config.yaml
encoder_arch: "convmixer"
model: "contrastive audio-text model"
dataset: "simulated sounds of rotating machines with and without faults"
train_examples: 39062
time_shift_ms: 50
n_mels: 64
hop_length: 320
input: "log_mel"
spec_augment: false
win_length: 512
tokenizer: "word"
vocab_size: 51
loss: "sigmoid"
embed_dim: 128
encoder_norm: "batchnorm"
encoder_activation: "celu"
encoder_patch_size: 4
encoder_depths: [8]
encoder_kernel_size: 9
encoder_widths: [192]
text_encoder_causal: true
text_encoder_width: 256
text_encoder_layers: 6
text_encoder_norm: "layernorm"
text_encoder_norm_position: "pre"
text_encoder_activation: "gelu"
text_encoder_mlp_ratio: 4
text_encoder_head_dim: 32
text_encoder_fused_qkv: true
text_encoder_bias: "none"
text_encoder_qk_norm: false
text_encoder_layer_scale_init: 0.01
text_encoder_parallel_block: false
text_encoder_inner_norm: false
text_encoder_drop_path: 0.05
text_encoder_positions: "rope"
init: "torch_default"
residual_init: "none"
optimizer: "soap"
beta2: 0.95
lr: 0.0021
beta1: 0.95
shampoo_beta: 0.95
eps: 1e-08
precondition_frequency: 50
max_precond_dim: 1024
one_sided: false
adamw_lr_other_params: 0.0015
l1_shrink: 0.03
ema_decay: 0.999
steps: 7300
batch_size: 256
epochs: 47.8
lr_schedule: "cosine"
final_lr_fraction: 0.05
warmup_steps: 210
weight_decay: 0.3
adamw_weight_decay_other_params: 0.01
Rows from block 5 of the audio encoder of a small contrastive audio-text model, named by matrix and row number. Each number is 500 + 50 x the weight over its row's rms, rounded and kept within 0 to 999. All counts start at 0. Numbers have three digits each.
After each channel's rows are labels from the 100 clips, of 14848, where the channel reaches its highest value: "peak in band" is the frequency band that holds the peak. Only what is clearly more common there than usual is listed. The data: simulated sounds of rotating machines with and without faults.
# pw: pointwise conv (encoder.blocks.5.pw.weight, 192x192x1x1), inputs 0-191

pw.153:399500495496442499436500480502507506499492494504501494490505518495494410495498503500502500505309483506498504456496492510419479457542499500474453496520503493500502503502480502406494433497505512501553493499494497504553399505512490493489501455493496501498497501475496500500482500496491501503048485435511523488442522451488519526495495503516506486499513495514498501488504500479504771495494487469500455418416499490500500499502487496531498446501505500496505503490503672536493454416501499476502501490514499454504497501503501500571492496469498501506547501494500508515503498490499527494
peak in band: 4000 to 8000 Hz

pw.27:503526443482505527492523408500501351493533414498498605500504451503698640497531501468428529496464514536501510500363499499507594501492500502558505512515520480494489615372507447713508499468504502501491481495496505492473507504490401498502491499505473498502547516487542506550472518505507495455506497495504499464505491428512508506505508496521494591525506505498502499500499483441494496376515496507504437533527476474501508504508254530496534481366504491500534392520497528486469384501494465512492495488501499496513527532492485506488535505532500501593370526551508425501489509538349527487
peak in band: 0 to 250 Hz

pw.5:510495502499500507506489510501498474503449547502532494511316654501493498497508486494501437497504490491485502503514496495563498463492497484498500488614484504495474470494497500498510167484499536490476480498500496508492493501542517500502500509470632503501483494497485485498492457489453498494687480603507514466499472490497510556501500501506510491505500489475480488499500501496485738522503510478516503327600497501491503496523526505521497507509471508432486560489683523489497480497498501494502497502501494577521415471508384510489502501618484497570497501455523543512490500539477502501
peak in band: 4000 to 8000 Hz

pw.54:497499522495435535496464505396262497506538511513522505498494446501500512494500500382519535481508499496510514488418509498508495496493506496478496507504500494595499505512514497472507491496444501504500573497435496492498440359496500479488498413519496498675438498515492504510501483498472504499497489505499505504408457506484487501829240505532501491493542482495502500400549507644503513424503501504546502507513488485509496504504483501507506496508508502675501496562497498498501531435500504469493503491498491456436499500499511530498496532495498494489495553492499508514502496485502513495
peak in band: 500 to 1000 Hz

pw.118:492488495590524490500641461503497503499450503498505678500493497500443967501523499524499503511500493475510470500490498501504504497497521500486499501497441482497465500491501489493498502538494500498493495501502502502498503504497495502479503464611503520509501500501497493505500502307499502498480486498454506501542498448495504572508506501504499479474504494497574501494501500499511499505494499493456502458510498438499504485500482482490507473500486492500500545493510510497498487512498502502503485506487528504501494492686585489479451513504503501504497545724502501500473501505510504494
peak in band: 0 to 250 Hz

pw.105:502501500672243498501531516502491498500559499536494500503492500539494499503500506521507500477559688494497505504508503480500500584500500491495500506498482504491498501499499505549495519497503500506492500496518549483499678500510498504500500490550500394505498511502504491493456500500498504501522504503381430530500500498502490799500503501462494509484494488498510584480500498501534532502502581500499501508504500495499500500854505501512492494496501516499549499520503495481503501500501501495500497499501499497503504504610540501496499490480499495466508500504503500520499504500494503474
peak in band: 2000 to 4000 Hz

pw.72:507446523442490495535499505497501496500501494507502519497487534582480496499527476509498506497498507492482486498515487503502495733494501518494495504511498509506496499506496501502509505506505500502515485499504448488496345500619497506499499429662494493521499497501498496533496460769501530490498557507520501499487505511503500415498512499504486511510502515499591557511500499499498512500501686437479495502499518510495504504513494490293450492501501497500491503862501514502513502502494465504507492504501492518512530498508456498498498531496498500497496501491489504497507498496408494484
peak in band: 2000 to 4000 Hz

pw.191:443497507486466507536500514510488501502510492373488502497475499514491506427499504496493505507484498494491503493506494407503436441502502461488483498497603497397505511496507503488561483485498501560500504466464490504550277497492527512498495537504492503502500502492497491487528501494501494556480475636704502504327492555497496499495509509500532494498503495506087497490497470495484504492520501501512507486488529502513521497525465500330523504505500511502494436499454511494502488504496430500499500500496494501489578496493507496495500501506502468500517500490497502485500498499474611588
peak in band: 1000 to 2000 Hz

pw.56:491502464490512476797480481574393497515525508509517501482522500544496498618476497459558312485497508524494616490493502492504502502500536474505422619514492500496510454492497544478498469349494499507624603458496496500503504491469492495437452500508498501514503541523511568497488560486467418499514507502564501497480501507498505498488364503501494500500511505515364505411492497480493504548537507467484523497544364493499483536517516411503538503493486357433508512407499501464445500459499489498498619501482503477494453503495501464384502455512498599495486504511581551470414549501492502501
peak in band: 0 to 250 Hz

pw.83:461503506483502494433492476498493416500497599502452452500499481328497500588516583454449464519496497373525496505482469539543510436498566443515495483510429501547495477498502572501481510469457500575499504485401505501499331532509497517438501490585496500446480544487495499491508498521499499496495506506501500498496547497484492494501500499499498504483485489538405501694490434296492496772468502525490386449458519495521575516510497502477497512479505513542501498497520499507376503458396491403497510522498556526501507484495493499501426482494499503494332497576505494490497469497501556497
peak in band: 250 to 500 Hz; 0 to 250 Hz

pw.12:491500479491492500508491497392505508478496518456498499491502490506480498550548462505439513501388497482421498482486483497501497490503472453451458496499597504490509485491496503462487496479026502500505541636489499497500586335503501462496503480506502503489513505497472498499570672515491499500513500501502500508499499493498380490483495479510502480442477504480496500508499474511488488491471498484478489501518493500510497488500473491498504585489512522498520502493531484497494499548497558510420532481493502503502501476499505447524487498496512500497584496505480498481601432508514496353
peak in band: 500 to 1000 Hz

pw.128:473479485528500516507491700179368498502507606500484474448513485502518505496491500587495701464446501484525500509515463457493489432513526496504484495504473491471494498478532504489496530505519497499498497512497497514510502515487494474523568487509489499484502486524495501606473497519498485500502461502498507516517534500477513504506488490485550501492498495463495495506324499570439632506499502496552485633499481472490508603444500451502497500500490532489507498494508500542470401517500524516409496494505510501663483460503560486510509510511499499498500463300517546476477570505468516450
peak in band: 250 to 500 Hz; 0 to 250 Hz

pw.184:458497504502424493399481508502506497499489486525500503494528494501651455499505554532500500497372520492529500515480566481469546433367495483492500452440492502493516490497648639708520488423497473499497500497447482489646339501488650461451465505503492415498483501454392468495467493481488496634454503671497499501437554503535497492500490503462505546485422519500412509500499499454493664499512488487499502607515495491482497500505568502559504500415489502503512510506470606428495502502483532504500515493517511506471500505503501506583495502512508493585465501446504468489497495521461527419
peak in band: 4000 to 8000 Hz

pw.75:505501496504501504500463418500499553501501499412499484499477339498565509496552463479499499500504461467503505496526481513499483513369501498496490353242499501500519500503504553649507489499502533501498497500507485498637500494523573508503500503497480553495502499520503496489495466520503500252437498723504485512495506492581502513500500518498493558497502504481364500505500496512380664496501437499489487493644493469502505496558500503503498492501552502500497374495502521578497505485488522499495497511501500505498492502500496505493499484496495500540488499492397483499500499493480547477
peak in band: 4000 to 8000 Hz

pw.82:338499499508483490503498492498477491499512496442510497484499495500498497497500436496490508495443488500505496494495503488507490472512504501393510509510504498482498486513508543540542476502410500513514486496499497497508509493492501496506496425511409488407500471493327499498573500498497500480000497468500600465496507506450454499458485498336486512508500500501313503476504498486517531501495535489511501489477491509463496501484489493500520562501513512479500504507526500485494498500500499494484486493499502504506489501486499507508504498502498501501500498486503497545481527492491492497
peak in band: 500 to 1000 Hz

pw.161:495497499489470501496467499487497506506517520499505501498431499450499497507502420489463501496514494500496479482489431389498501430472491480487511498498425496517514542497498498499482497399004508486497507517504431502487493409511515501463503500576498498484499482560504496502506500554498484495503501483504412496500488489503468529560506497493512503498422497510256492485506498497524498485493506506497506516470500474500504499537465375498511502529516496508544457501494506483494506508420454479535503531503496495500491515469499495375495501544499497499499505549498499485489471508498515446
peak in band: 500 to 1000 Hz

pw.123:493500499493519508499504499500499497499500500496515516500478502502500500500496388496500500499500493500500501504501500589516501493499502496498500494498502512500494500503563499521501501500500500505499501500500497498498484500495500515500498512493500999500500497499497499498502499491500500500499492502566499499490500503529500516500500501399498478506500500489499501513500501500476510500500499452501548503495500496500500499496500499487497487500490501500499519492506489502499501500497500500485502500505500499500481499481502502499499501501494501496459538498497499500499498462594501492
peak in band: 2000 to 4000 Hz

pw.81:493503501497498494524491493476239495522508491615452502374504517495499501488466505499524609460505504609495548502504474501514436430500563497513494486499421458531577497494500528495501506578509499504504496347495348488500477509471500593483499486497481501466501491585497509520497502478434495499501506500506535485496505447499480500336370398501481504508631493497463499562581472735505501448508524497443566503495559497505493470495482504502498496502501609515465500497395450483436528525503504512504504530500506485491502501498504499406551499478503493444409508414432499470560577498499502478
peak in band: 250 to 500 Hz

pw.181:502485507599512502507495496500499502497504488475488501503502503506532518499498461491501501497470498498490516501503489451503499462491499504501501430502499502498521501503506537489483483507382545498500499500560449497503499507506491502501502502501500499535508492502507502505440496506512487461440508596000496507417500504495497546497498443338522731494499498494516486511496520495507505500497494552496504489435464507500528502499505499589502408499505479487503499441500574577498499490501476501502501540508498500502493498498495564474508486440503500495501499480508500503512501504503534462
peak in band: 4000 to 8000 Hz

pw.90:404502458480512546496490486502495293509456493498524500499506494501546332514492507511514486515500486562443496465426647488327493498480502478511502551448504499503400507489433488515540525539489503495486498530509496491488414507501642493467529456539491445508504504500497452496498495590462510557396490512555495547537496504378516482495506526657443497476504528561506513463494517501510486494487482477490505500513493499439490485501523498442473514502489503498523390854503494488503470491494493499467507501500518483502554549503501479500497489491493474493489497497553490497499552548448419513
peak in band: 2000 to 4000 Hz

pw.126:458509496492493513499493526588490309500556497501514499503485482494446487482494493389572524472499494556516504481495517501402553499481491498493501500493495495504479502536437422515509488524469501511368523550480502496498478511505345483489521495497638499488386464493414509403503507498514486539504477488526473508508506509300494511497494523507482505437508500496498484479499536499566484494575499548502479496776508416442497509563505489529484499504493422511531498651569508507505419489499482482502525430504462446470505532508473525468494499490661504551401499482637497502497514475584496489
peak in band: 500 to 1000 Hz

pw.51:500468488578268508511477492503498465522532702551489505488503459560499523470463594544666495453496481490478495493524517514379516476492429490528498496490486502493505557581500476556499501493594489546415490465438552497474449457490490515478485478538482505480773506494488432387511493547489511484505489500424537520508469563476508494525498473393498441470495523470376502468507553546534573465424430571485489507491499507509505517487510486477499498513496507512449475446510610444499503471489496430493491472551467384496492482456510512489502497501571485508545492513494506497547463626482470513
peak in band: 500 to 1000 Hz

pw.133:589504492547504209517508409497481352496473492501498509502504516498489754504498496508504484503496488497489441503493499568538471515431536501513428478464308511495501472474493513505506501556475508452496504504474635489505499515508572501507505487496566497495503503540505500495514520510504494498499507498518503502497505388570499630502494487501495496448506541528502504510501493492476497503532557498505493512478473500512483498504503643500486605511555546548498490492510517523504496502506512581496487504514481590425489515510526500506497500496482502652521498517558507454506502313387507501
peak in band: 1000 to 2000 Hz